From a checkpoint of a small image captioner: 64-pixel images.
Rows from block 4 of the text decoder of a small image captioner, named by matrix and row number. Rows with one number belong to one neuron. Each number is 50 + 15 x the weight over its row's rms, rounded and kept within 0 to 99. All counts start at 0.
After each neuron's rows are labels from the 100 texts, of 14976, where the neuron reaches its highest value: "tokens" is the input token at the peak. Only what is clearly more common there than usual is listed. The data: simulated stained blood smears.
# fc1: MLP up (decoder.blocks.4.mlp.fc1.weight, 1024x256), inputs 0-127
# fc2: MLP down (decoder.blocks.4.mlp.fc2.weight, 256x1024, transposed), outputs 0-127

fc1.191:50 50 50 50 50 50 50 50 50 50 50 50 86 50 50 50 52 48 51 50 50 67 50 50 50 51 50 50 52 50 50 50 50 50 50 46 57 50 49 52 50 50 66 50 50 50 47 51 50 50 50 50 51 50 50 50 50 49 48 50 50 50 53 50 50 60 50 50 50 50 50 50 50 50 50 50 50 50 50 50 50 50 50 50 50 50 50 50 49 50 49 50 50 46 50 47 50 50 50 50 50 49 56 59 47 49 50 50 52 50 58 51 50 52 50 50 50 50 50 50 50 50 50 50 50 46 82 50
fc2.191:50 50 50 50 50 50 50 50 50 50 50 50 50 50 50 50 50 50 50 50 50 49 50 50 50 50 50 50 50 50 50 50 50 50 50 46 50 50 50 50 50 50 50 50 50 50 50 50 50 50 50 50 50 50 50 50 50 50 50 50 50 50 31 50 50 50 50 50 50 50 50 50 50 50 50 50 50 50 50 50 50 50 50 50 51 50 50 50 50 50 50 50 50 50 50 50 50 50 50 50 50 50 50 50 50 50 50 50 50 50 50 50 50 50 50 50 50 50 50 50 50 50 50 50 50 50 50 50
tokens: "small"

fc1.90:49 50 50 52 50 50 62 50 68 50 39 55 51 50 68 53 50 49 50 50 70 30 62 50 50 60 86 50 25 50 41 50 66 50 50 59 50 50 09 50 50 50 66 99 50 84 50 68 50 50 50 46 50 50 50 50 50 50 48 44 50 50 58 45 54 50 50 50 50 50 48 50 50 52 50 50 43 54 50 50 57 47 50 33 53 50 98 50 50 44 50 50 50 40 40 50 50 50 50 50 54 50 57 50 50 50 50 50 37 50 50 61 50 45 82 50 50 79 89 50 50 50 50 50 50 50 50 50
fc2.90:50 50 50 50 50 50 50 50 50 50 50 50 50 52 50 49 50 50 50 30 50 00 50 50 67 50 50 50 50 50 50 50 50 50 50 00 50 50 50 50 50 50 50 50 50 50 53 50 50 50 50 50 50 50 50 50 50 53 50 50 50 50 50 50 50 50 50 50 50 50 50 50 50 50 50 50 50 50 50 50 50 58 50 50 31 50 50 50 50 48 50 50 50 50 50 50 50 50 50 50 50 50 50 50 50 50 50 50 50 50 50 50 50 50 50 50 50 50 50 50 50 50 50 50 50 50 50 50
tokens: "dark"

fc1.746:43 50 50 51 50 50 50 50 59 40 54 50 50 52 50 50 48 59 50 45 99 68 50 50 67 50 50 49 52 50 48 50 49 42 50 02 46 50 48 49 50 50 58 50 50 50 50 50 49 50 50 50 50 51 50 81 50 37 50 51 50 50 00 51 60 49 50 42 36 50 63 50 50 50 50 50 48 50 50 51 50 50 50 47 51 49 61 50 81 68 50 50 50 50 50 50 50 50 48 52 50 50 89 99 91 42 50 50 80 50 50 58 50 50 50 50 50 50 51 50 49 45 50 50 50 50 74 48
fc2.746:46 50 50 51 50 50 50 50 47 50 50 47 50 50 50 50 50 50 50 50 50 22 50 50 63 50 50 50 50 50 51 50 50 50 50 72 50 50 49 50 50 50 48 50 50 66 50 50 50 50 50 50 49 50 50 50 50 50 99 50 50 50 50 50 51 50 50 50 49 00 50 50 50 00 50 50 50 50 50 50 50 50 50 50 50 50 50 50 18 37 50 50 50 50 50 50 50 50 49 50 50 50 52 50 50 50 49 50 50 50 28 50 50 99 61 56 50 62 50 50 50 50 50 50 50 50 50 50
tokens: "cell"

fc1.633:50 52 48 50 50 50 50 50 50 47 56 55 50 47 50 50 56 49 46 50 50 11 51 50 50 50 48 54 50 49 46 55 43 55 49 25 50 51 78 67 39 50 90 50 50 99 00 45 50 50 50 50 48 52 50 50 49 52 51 51 78 47 42 52 63 69 50 12 41 50 44 50 53 50 50 50 52 59 54 50 47 50 50 50 50 50 51 52 52 46 52 50 52 48 58 49 50 48 53 51 51 55 44 53 99 50 52 48 53 52 45 49 49 46 50 50 50 72 67 51 50 49 49 50 50 55 39 50
fc2.633:50 50 50 50 50 50 50 50 51 50 50 50 50 50 50 41 55 51 50 27 52 48 62 50 50 50 50 50 50 53 50 50 50 50 50 50 50 50 49 49 50 50 50 50 51 51 50 51 50 50 50 50 50 50 50 50 96 50 65 50 50 50 54 50 50 50 50 50 47 50 50 50 50 50 50 50 50 49 50 50 50 50 50 45 50 50 50 50 50 22 60 50 50 51 50 50 50 50 50 50 50 21 50 50 50 50 50 50 50 50 50 50 50 47 50 50 50 50 50 50 50 50 50 50 50 50 54 50
tokens: "large"

fc1.576:50 40 45 47 40 50 52 50 50 44 48 60 23 17 48 49 58 08 50 52 47 35 28 46 48 45 73 51 58 39 52 50 50 38 71 45 50 54 78 00 50 51 52 98 50 55 46 47 50 50 46 86 30 50 78 50 50 19 65 51 55 89 08 53 50 50 50 00 81 47 48 49 50 44 53 47 51 53 53 50 44 50 31 70 44 56 47 50 50 50 50 49 51 50 50 77 50 48 49 57 51 50 69 39 58 59 45 27 88 50 54 53 49 39 50 48 58 67 99 00 49 51 26 49 49 53 28 46
fc2.576:47 50 50 28 50 50 50 50 50 40 71 51 49 51 54 49 50 50 50 61 50 00 50 50 50 50 50 50 51 50 49 50 50 30 49 46 44 46 55 57 50 84 50 54 50 50 51 30 50 24 50 50 50 50 49 50 47 54 35 14 50 51 50 50 50 50 44 78 51 52 50 50 50 50 50 48 50 53 50 50 54 06 54 50 35 50 64 54 50 50 50 50 51 50 50 50 50 50 50 51 50 50 50 51 00 47 81 58 50 50 50 50 50 00 49 50 50 49 50 54 51 55 51 50 50 53 51 50
tokens: "large"; "small"

fc1.350:50 50 50 50 50 50 58 50 50 50 39 54 49 50 50 50 50 50 50 52 50 50 50 50 50 51 50 49 50 50 50 50 50 50 50 50 50 50 50 50 50 50 50 50 50 50 50 50 50 50 50 50 50 50 50 50 50 50 49 50 50 50 00 50 50 50 50 50 50 50 50 50 50 50 50 50 37 50 50 50 50 50 50 50 48 50 54 50 50 51 50 50 50 50 50 50 50 48 50 78 50 51 50 51 44 50 55 57 50 50 49 50 50 50 50 50 50 50 99 50 50 61 50 50 50 54 50 50
fc2.350:50 50 50 50 50 50 50 50 50 50 50 50 50 50 50 50 50 50 50 50 50 50 49 50 50 50 50 50 50 50 50 50 50 50 50 00 50 50 50 50 50 50 50 50 50 50 50 50 50 50 50 50 50 50 50 50 50 63 50 50 50 50 99 50 50 50 50 50 50 50 50 50 50 50 50 50 50 50 50 50 50 50 50 50 50 50 50 50 50 50 50 50 50 50 50 50 50 50 50 50 50 50 50 50 50 50 50 50 50 50 50 50 50 50 50 50 50 50 50 50 50 50 50 50 50 50 50 50
tokens: "dark"

fc1.237:47 50 50 50 50 50 50 50 50 37 77 50 42 50 50 49 54 99 50 50 50 99 49 50 50 48 71 51 50 50 50 50 51 50 50 00 50 50 50 50 49 51 54 50 50 50 50 50 50 50 50 50 47 50 50 50 50 50 49 82 50 51 36 50 50 50 50 50 49 50 50 51 50 50 50 50 50 50 50 50 59 50 50 50 50 50 55 53 50 51 53 50 50 64 50 99 50 64 50 49 50 50 49 50 50 50 49 50 50 50 61 50 50 48 50 50 50 53 65 50 50 76 50 50 50 51 47 50
fc2.237:50 50 50 50 50 50 50 50 50 50 50 50 50 50 50 50 50 50 50 50 50 50 50 50 50 50 50 50 50 50 50 50 50 50 50 99 50 50 50 50 50 50 50 50 50 50 50 50 50 50 50 50 50 50 50 50 50 50 50 50 50 50 50 50 50 50 50 50 50 50 50 50 50 50 50 50 50 50 50 50 50 50 50 50 50 50 50 50 50 50 50 50 50 50 50 50 50 50 50 50 50 50 50 50 50 50 50 50 50 50 50 50 50 50 50 50 50 50 50 50 50 50 50 50 50 50 50 50
tokens: "two"

fc1.253:50 50 51 50 50 50 51 50 49 35 50 49 46 50 50 25 35 51 50 50 46 99 75 50 51 52 50 43 50 50 50 49 50 50 50 38 50 50 50 51 50 43 57 48 45 50 50 63 50 50 50 50 73 50 50 50 47 54 49 50 50 50 52 50 51 44 48 50 00 49 50 50 50 50 34 50 99 51 50 50 66 35 50 53 50 50 50 50 99 50 52 49 94 52 47 44 50 50 50 56 50 54 52 56 44 51 49 40 52 50 51 51 50 51 57 50 49 45 53 52 50 50 50 50 50 47 50 51
fc2.253:50 50 50 50 50 50 50 50 50 50 53 51 50 50 50 53 50 66 50 50 50 48 50 50 50 50 50 50 50 50 49 50 50 50 50 85 59 50 48 50 50 50 80 50 51 51 50 49 50 50 50 50 49 50 50 50 50 30 36 50 50 50 00 50 50 50 50 50 50 50 49 57 50 47 50 50 50 51 50 50 50 50 50 50 99 50 50 53 50 50 50 43 50 50 50 50 50 50 51 50 50 50 47 50 50 52 36 23 50 50 50 55 50 80 51 50 50 51 50 50 50 50 50 50 31 50 50 50
tokens: "cell"

fc1.42:00 50 50 50 50 50 50 50 50 50 50 50 50 49 50 28 51 50 49 64 50 00 41 50 50 54 50 66 50 50 51 50 50 57 53 45 50 50 42 50 50 50 42 56 35 50 50 50 50 50 82 50 60 50 50 49 58 17 72 52 50 50 50 51 50 48 50 50 59 50 50 50 51 50 47 50 44 50 50 50 50 50 50 50 51 50 62 53 50 28 51 50 50 52 71 64 50 50 24 52 50 51 52 44 84 49 22 49 15 50 50 51 50 48 50 50 50 00 50 50 50 80 50 50 50 52 50 46
fc2.42:50 50 50 50 50 50 50 50 50 50 50 50 50 50 50 50 50 50 50 50 50 48 50 50 50 50 50 50 50 50 50 50 50 50 50 49 50 50 51 50 50 50 50 50 50 50 50 50 50 50 50 50 50 50 50 50 50 99 50 50 50 50 48 50 50 50 50 50 50 50 50 50 50 50 50 50 50 52 50 50 50 50 50 50 50 50 50 50 50 50 50 50 50 49 50 50 50 50 50 50 50 50 50 50 50 50 50 50 50 50 50 50 50 50 50 50 50 50 49 50 50 50 50 50 50 50 50 50
tokens: "two"; "crescents"; "discs"

fc1.62:50 50 50 50 50 50 50 50 50 50 73 50 50 50 50 50 50 50 50 50 50 99 50 50 50 50 00 50 50 50 50 50 50 50 50 00 50 50 70 51 50 45 50 50 50 50 50 50 50 50 50 50 50 50 50 50 50 58 50 50 50 50 99 50 50 50 50 50 50 50 50 50 50 50 50 50 50 50 50 50 50 27 50 50 50 50 50 50 50 48 50 50 50 51 57 50 50 50 50 35 50 50 50 50 50 50 50 50 49 50 50 50 50 47 50 50 50 51 51 50 50 50 50 50 50 50 50 50
fc2.62:50 50 50 50 50 50 50 50 50 50 50 50 50 50 50 50 50 50 50 50 50 50 50 50 50 50 50 50 50 50 50 50 50 50 50 99 50 50 50 50 50 50 50 50 50 50 50 50 50 50 50 50 50 50 50 50 50 50 50 50 50 50 50 50 50 50 50 50 50 50 50 50 50 50 50 50 50 50 50 50 50 50 50 50 50 50 50 50 50 50 50 50 50 50 49 50 50 50 50 50 50 50 50 50 51 50 50 50 50 50 50 50 50 50 50 50 50 50 50 50 50 50 50 50 50 50 50 50
tokens: "two"

fc1.456:50 50 50 50 50 50 50 50 30 50 50 50 49 50 50 50 50 50 50 50 50 50 50 50 50 50 50 50 50 50 50 50 50 50 50 50 50 50 50 00 50 50 50 50 50 50 50 50 50 50 50 50 50 50 50 50 50 50 48 50 50 50 50 50 50 49 50 50 50 50 50 50 50 50 50 50 50 50 50 50 50 50 50 50 50 50 50 50 50 43 50 50 50 50 50 50 50 50 50 50 50 50 50 50 46 50 50 69 50 50 50 50 50 50 50 50 50 50 47 50 50 50 50 50 50 50 50 57
fc2.456:50 50 50 50 50 50 50 50 50 50 50 50 50 50 50 50 50 50 50 50 50 50 50 50 50 50 50 50 50 50 50 50 50 50 50 00 50 50 50 96 50 50 51 47 50 50 50 50 50 50 50 50 50 50 50 50 50 50 50 50 50 50 50 50 50 50 50 50 50 50 50 50 50 50 50 50 50 50 50 50 50 51 50 50 50 50 50 52 50 48 50 50 99 50 49 50 50 50 50 48 50 50 50 50 50 96 70 50 50 50 50 50 50 50 52 50 50 55 50 50 51 50 50 50 50 50 50 50
tokens: "grains"

fc1.500:52 75 49 35 50 50 53 48 42 60 57 34 57 52 50 54 55 52 50 44 60 99 49 50 17 53 36 49 54 50 57 51 52 49 50 13 56 50 50 52 57 52 18 49 50 68 50 40 49 50 50 66 49 57 51 99 50 41 61 59 41 50 48 49 52 59 52 50 51 50 50 50 50 25 50 53 57 50 49 50 52 50 50 51 56 47 42 50 50 93 50 50 76 57 56 56 50 53 46 77 34 50 43 58 48 43 14 52 47 50 66 50 50 58 52 50 50 54 79 99 50 51 49 50 50 45 43 65
fc2.500:50 48 49 50 50 50 50 50 50 34 50 49 48 50 44 54 45 24 50 50 40 58 50 50 50 51 45 50 49 50 50 50 50 56 48 99 50 50 57 42 66 50 73 48 50 44 50 68 52 64 56 53 66 61 48 50 50 58 50 44 58 50 48 45 50 28 46 33 51 50 50 50 50 50 75 51 50 63 50 50 48 49 50 52 50 52 50 50 50 37 37 50 31 50 50 50 50 51 43 52 50 50 50 50 47 51 61 46 50 50 48 50 49 49 47 46 49 50 52 53 35 50 44 50 50 43 50 58
tokens: "two"

fc1.761:50 55 50 51 50 50 55 49 51 49 59 50 64 50 50 39 31 50 47 49 74 85 50 50 99 59 54 44 43 50 50 51 50 50 50 39 43 50 49 49 50 37 80 50 67 50 46 52 43 50 50 40 27 49 50 58 46 23 48 51 50 49 00 50 61 40 48 50 04 52 56 50 50 48 50 50 49 45 66 50 57 44 40 04 73 49 58 51 53 52 50 50 50 41 20 32 50 51 49 50 50 50 62 75 49 47 47 66 67 49 00 55 50 50 50 46 50 58 64 44 50 50 50 50 50 50 50 49
fc2.761:50 49 50 46 50 50 50 50 50 51 50 11 57 50 49 49 50 50 50 50 49 52 50 50 53 50 50 50 49 08 49 50 50 50 50 25 51 50 50 50 50 50 24 50 50 63 50 39 50 50 50 50 49 50 50 50 39 50 51 50 51 50 00 50 50 50 50 50 53 50 50 50 50 50 50 50 50 65 48 50 50 51 50 50 47 50 49 50 50 50 50 50 50 50 49 50 50 50 50 47 50 50 49 50 50 50 50 50 50 50 50 50 50 50 69 50 50 50 50 50 50 54 50 50 50 50 50 50
tokens: "cell"

fc1.460:50 53 50 57 50 50 50 50 50 38 53 50 48 75 99 99 61 62 50 52 47 99 59 50 50 54 71 52 79 50 61 47 51 52 43 00 36 50 33 54 50 50 22 49 40 58 73 50 46 50 50 48 46 53 50 50 50 54 39 50 49 43 34 47 50 19 45 49 50 50 56 50 50 51 50 50 50 49 47 50 52 50 50 50 49 50 45 50 34 68 52 50 50 53 73 50 50 50 50 50 50 55 64 34 24 44 68 50 44 50 48 46 50 61 07 51 50 53 42 44 50 52 49 50 50 50 45 52
fc2.460:50 49 50 47 50 50 50 49 50 50 50 47 63 50 49 50 50 48 50 51 50 49 50 50 50 50 49 50 47 50 50 50 47 50 50 99 50 50 50 50 50 51 37 50 50 73 49 50 50 50 50 51 52 49 50 50 50 50 50 50 50 50 33 50 50 50 52 50 50 49 50 50 50 50 50 50 50 50 50 50 50 50 50 52 50 51 49 53 50 63 45 50 50 50 50 51 50 50 50 43 50 50 49 48 54 50 50 69 50 50 49 48 50 50 58 51 50 49 22 50 50 51 50 50 50 50 50 48
tokens: ","; "cells"; "spheres"

fc1.635:53 53 43 50 36 45 62 51 44 50 40 50 59 50 61 47 48 45 50 52 60 69 47 50 48 50 50 31 12 50 58 51 50 50 52 51 50 50 33 60 50 50 58 49 35 39 53 49 51 48 50 50 50 48 51 48 49 50 73 78 99 49 52 50 51 51 53 51 51 50 50 41 54 49 20 52 51 50 50 44 49 65 30 46 56 50 51 62 50 52 50 50 47 49 00 52 50 49 53 46 55 50 70 69 42 89 59 53 70 50 02 45 50 56 53 48 49 55 42 34 51 45 50 52 43 46 50 49
fc2.635:50 47 50 50 61 50 50 50 50 51 50 50 55 53 83 51 50 53 50 50 45 74 34 50 50 50 54 50 53 50 46 51 50 50 50 40 50 50 51 50 50 48 50 56 47 50 40 50 50 50 50 50 46 51 50 50 48 52 50 48 45 50 51 50 50 50 50 50 50 50 50 55 47 50 58 50 46 50 48 50 50 50 64 50 51 48 50 50 50 20 50 50 50 50 50 51 50 50 50 50 50 50 52 50 50 50 50 52 50 50 50 50 50 44 34 50 50 49 56 49 50 50 50 50 50 49 50 50
tokens: "teardrops"

fc1.485:62 52 50 00 52 50 50 52 50 47 51 52 47 50 34 57 51 50 50 38 50 39 57 50 51 48 50 52 40 50 31 55 49 51 46 26 45 50 46 50 50 48 86 50 61 52 71 27 50 53 50 50 60 49 50 50 52 52 47 21 46 50 56 50 49 47 50 51 50 50 49 49 51 50 20 50 38 50 50 47 42 48 54 50 99 46 47 50 50 43 51 50 63 51 50 50 50 48 46 51 50 40 48 50 24 48 55 44 00 50 36 43 48 61 50 51 46 50 99 54 50 48 52 43 50 50 40 30
fc2.485:50 50 39 50 50 50 51 49 50 50 50 50 65 50 50 50 50 44 50 50 50 39 54 50 50 50 50 50 50 49 50 50 50 50 50 49 50 49 46 49 49 50 36 50 50 64 50 50 48 50 50 50 49 50 50 50 49 41 50 50 54 50 50 50 50 52 50 50 51 50 50 50 50 50 50 49 41 51 50 50 50 50 50 50 51 50 51 83 51 43 50 50 50 50 49 50 50 50 50 48 50 50 49 50 50 50 52 50 70 50 49 50 50 50 50 51 50 50 48 50 54 50 50 50 50 50 50 50
tokens: ","

fc1.536:59 50 51 51 49 50 50 50 49 50 04 50 29 50 51 20 51 44 50 53 39 96 50 52 48 50 08 50 50 50 55 50 50 37 44 21 56 33 44 50 50 50 74 50 56 54 73 50 50 49 50 53 63 51 50 49 51 60 00 50 50 50 52 54 50 49 50 46 63 50 39 50 50 50 50 50 50 49 51 48 51 50 50 50 52 50 47 50 45 49 50 50 52 45 49 49 50 50 59 50 50 49 50 50 50 47 55 52 50 50 49 41 50 01 00 50 44 45 50 50 50 51 50 50 50 50 66 80
fc2.536:50 50 50 50 50 56 50 50 50 51 50 64 50 51 50 50 50 50 50 50 50 99 32 50 50 50 50 49 50 50 50 50 50 50 50 50 50 50 50 50 50 50 50 53 50 50 50 50 50 50 50 50 50 50 50 50 50 50 35 50 50 50 51 50 50 50 50 50 50 50 50 50 50 50 50 50 50 42 50 50 50 50 50 50 50 50 50 50 50 50 50 50 50 50 50 50 50 50 50 50 50 50 50 50 50 50 50 50 50 50 50 50 50 07 47 50 50 49 50 50 50 50 50 50 50 50 50 50
tokens: "small"

fc1.243:50 53 50 50 50 49 50 50 50 00 48 50 50 49 50 50 37 51 50 49 66 39 52 50 50 50 50 50 47 50 50 64 50 50 50 00 48 50 50 50 50 50 99 50 52 44 75 69 38 50 50 50 50 50 50 61 50 78 27 50 48 50 26 64 50 49 33 50 25 50 50 49 50 50 51 50 50 50 50 50 55 44 48 31 50 50 81 55 58 50 52 50 50 77 50 50 50 50 54 59 50 50 50 56 50 49 42 56 51 50 54 68 52 50 56 37 50 51 52 50 50 47 50 47 50 56 50 50
fc2.243:49 50 50 50 50 50 50 50 50 99 50 52 50 50 55 49 50 50 50 53 06 52 50 50 50 50 50 50 50 50 50 50 41 50 50 52 79 50 50 50 50 50 29 50 50 99 43 50 50 50 50 50 30 50 50 50 49 50 50 50 50 50 60 50 50 52 50 50 50 50 50 50 50 50 50 50 50 50 50 50 50 50 50 50 49 50 50 53 47 47 50 49 50 50 49 50 50 50 50 50 50 50 77 50 50 50 47 50 50 50 50 50 50 50 50 50 52 50 49 52 50 72 50 50 50 50 50 50
tokens: "dark"

fc1.309:50 50 50 50 50 50 50 50 50 50 50 50 50 50 50 50 50 50 50 50 50 63 50 50 50 50 50 50 50 50 50 50 50 50 50 00 50 50 50 50 50 50 80 50 50 50 50 50 50 41 50 50 50 50 50 50 50 50 50 50 50 50 50 50 50 50 50 50 50 50 50 50 50 50 50 50 50 50 50 50 50 50 50 50 50 50 50 50 50 49 50 50 50 65 50 50 50 50 50 50 50 50 55 50 50 50 50 50 50 50 50 50 50 50 50 50 50 50 50 50 50 50 50 50 50 50 50 50
fc2.309:50 50 50 50 50 50 50 50 50 50 50 50 50 50 50 50 50 50 50 50 50 50 50 50 50 50 50 50 50 50 50 50 50 50 50 99 50 50 50 50 50 50 51 50 50 50 50 50 50 50 50 50 50 50 50 50 50 50 50 50 50 50 52 50 50 50 50 50 50 50 50 50 50 50 50 50 50 50 50 50 50 50 50 50 50 50 50 50 50 50 50 50 50 50 50 50 50 50 50 50 50 50 50 50 50 50 50 50 50 50 50 50 50 50 50 50 50 50 50 50 50 50 50 50 50 50 50 50
tokens: "dark"

fc1.282:46 42 50 50 50 50 50 50 50 78 53 50 50 50 50 48 77 51 50 50 52 71 60 50 50 50 50 64 74 49 50 36 48 50 51 06 51 50 55 50 49 54 00 50 53 72 50 31 57 50 50 49 48 49 50 62 52 74 47 50 11 50 00 52 50 76 99 50 50 46 50 50 50 47 50 50 49 32 50 52 49 84 50 60 99 50 56 51 50 60 48 50 50 52 57 47 52 50 50 50 49 55 51 50 66 36 47 66 27 50 27 50 49 54 50 50 50 46 37 50 50 50 48 51 50 51 59 49
fc2.282:50 42 50 50 53 50 50 50 50 50 50 49 00 48 50 48 69 51 50 48 49 52 47 50 56 50 50 50 97 50 50 46 56 50 52 66 50 60 51 15 50 50 00 50 33 50 49 35 54 50 50 50 51 50 49 50 41 49 52 50 53 50 99 56 50 50 51 50 50 50 55 50 48 50 50 52 50 50 52 50 50 50 51 51 45 50 50 37 50 45 68 53 47 50 50 46 50 50 54 40 50 50 51 49 65 50 73 00 50 50 50 51 50 94 47 50 41 49 43 50 19 50 50 51 50 50 49 48
tokens: ","

fc1.167:50 50 50 50 50 50 63 50 50 50 49 50 86 27 50 50 50 46 50 54 50 99 52 50 67 50 50 49 50 50 50 50 22 50 50 03 50 50 55 50 50 52 49 50 27 62 99 50 50 50 50 50 50 49 50 39 50 45 50 48 50 50 50 50 57 43 50 50 50 50 50 50 50 50 50 50 50 51 50 50 90 50 50 00 49 53 50 50 99 50 47 50 50 39 52 77 50 51 50 79 50 49 51 50 50 47 50 50 50 50 26 50 50 00 50 50 50 50 49 50 49 50 50 50 50 50 50 50
fc2.167:50 50 50 50 50 50 99 50 50 50 50 50 50 50 50 50 50 50 50 50 50 50 50 50 50 50 50 49 50 50 50 50 50 50 50 50 50 50 50 50 50 50 50 50 52 50 50 50 50 50 50 50 49 50 50 50 50 50 50 50 50 50 96 50 50 50 50 50 50 50 50 50 50 50 50 50 50 50 50 50 50 50 50 50 50 50 50 50 50 54 50 50 50 50 50 50 50 50 50 50 50 50 50 51 50 50 50 50 50 50 54 50 50 50 50 50 50 49 50 50 50 50 50 50 50 50 50 50
tokens: "cell"

fc1.493:61 33 50 49 53 50 52 50 00 50 51 47 43 50 50 50 43 50 50 50 50 34 43 50 50 50 50 50 61 50 50 50 50 50 79 50 50 50 99 50 50 50 51 44 46 52 50 50 51 50 50 51 47 50 54 50 47 50 50 83 52 50 22 54 50 44 50 50 50 43 50 50 50 31 50 50 50 50 50 50 52 42 50 35 50 50 50 28 99 61 50 50 51 50 54 50 50 50 50 42 49 46 33 28 50 54 48 63 99 50 55 61 50 50 44 50 50 85 42 50 50 50 50 37 50 50 00 50
fc2.493:37 50 50 50 50 50 50 50 50 50 50 50 50 50 50 50 50 50 50 50 50 99 50 50 50 50 50 50 50 50 50 50 50 50 50 50 50 50 48 50 50 50 50 50 50 50 50 50 50 50 50 50 50 50 50 50 50 50 50 50 50 50 50 49 50 50 50 50 50 50 50 50 50 50 50 50 50 50 50 50 50 50 51 50 50 50 50 50 50 50 69 50 50 50 50 50 50 50 49 50 50 50 50 50 50 49 50 50 50 50 50 50 50 50 50 50 50 50 50 50 50 50 50 50 50 50 50 50
tokens: "cell"

fc1.116:50 50 51 50 45 50 61 48 50 50 41 49 99 40 54 46 55 49 50 55 14 92 49 50 58 45 50 50 43 49 50 49 50 49 53 01 60 55 48 44 47 60 99 51 14 49 50 55 50 47 50 17 53 56 50 41 50 24 50 50 50 53 00 50 49 47 50 50 37 50 50 50 50 45 50 50 50 99 53 50 50 53 50 48 50 50 40 00 52 34 54 50 50 51 56 49 52 54 49 45 53 50 61 64 50 55 50 46 12 50 41 50 50 49 50 50 50 54 33 50 50 54 50 50 50 38 45 50
fc2.116:50 50 50 50 50 50 50 50 50 50 50 50 45 43 50 50 50 51 50 50 50 99 50 50 50 50 50 50 50 50 50 50 50 50 50 50 50 50 55 70 50 50 50 50 65 50 50 50 50 50 50 50 49 50 50 50 50 50 48 50 54 50 50 50 50 50 50 50 50 50 50 50 50 50 50 50 50 50 50 50 50 50 52 50 50 50 62 50 50 50 50 50 51 50 50 50 50 50 50 50 50 50 50 50 50 50 50 50 47 50 51 50 50 50 50 50 50 50 87 50 50 50 50 50 50 50 50 50
tokens: "teardrops"; "discs"; "spiky"

fc1.316:50 87 47 47 50 50 51 49 52 50 50 49 59 49 52 00 55 46 50 50 59 99 80 50 50 49 49 55 56 50 51 50 50 52 51 51 55 54 50 43 50 50 50 55 36 52 43 51 58 50 50 50 42 52 50 52 53 48 47 51 47 50 00 50 49 36 50 50 50 50 50 50 49 50 50 50 48 50 50 48 48 36 48 50 58 50 60 50 50 48 47 50 35 49 64 56 50 49 50 53 49 46 54 44 56 38 50 53 52 50 36 50 50 50 49 50 50 63 50 50 50 44 31 50 50 50 50 50
fc2.316:50 26 50 46 50 50 50 50 50 50 50 50 00 55 50 50 50 50 50 50 32 50 44 50 55 50 54 50 50 50 51 50 50 50 50 00 50 50 50 99 50 50 50 50 52 51 80 50 50 50 50 56 50 64 50 50 50 63 45 50 50 50 81 50 48 50 50 50 57 50 50 47 50 51 50 50 52 50 50 50 51 49 69 48 50 50 45 50 50 50 51 50 50 55 50 50 28 50 50 50 50 88 50 48 50 50 50 50 48 50 49 45 50 50 49 50 50 35 50 50 50 62 50 50 51 50 50 48
tokens: "teardrops"; "ovals"

fc1.645:50 50 55 50 50 50 52 41 63 50 56 50 33 50 50 00 50 57 50 50 84 56 50 50 50 50 50 50 47 43 53 50 50 44 50 29 50 50 26 34 50 50 00 60 52 50 50 43 50 50 50 49 43 50 50 50 50 68 50 50 57 50 85 52 50 50 50 50 50 50 50 67 50 50 50 50 50 50 48 50 89 26 50 50 53 50 50 76 50 50 50 50 50 86 36 60 50 50 50 95 50 42 52 49 58 50 59 29 50 50 50 63 50 50 50 50 50 00 50 50 50 50 49 48 50 50 44 48
fc2.645:50 50 50 50 50 50 50 50 50 50 50 50 50 50 50 50 50 50 50 50 50 50 50 50 50 50 50 50 50 50 50 50 50 50 50 50 50 50 50 50 50 50 99 50 50 50 50 50 50 50 50 50 50 50 50 50 50 50 49 50 00 50 50 50 50 50 50 50 50 50 50 50 50 50 50 50 50 50 50 50 50 50 50 50 53 50 50 50 54 50 50 50 50 50 50 50 50 50 50 50 50 50 50 50 50 50 50 50 50 50 50 49 50 54 50 50 50 50 50 50 50 50 50 50 50 50 50 50
tokens: "grains"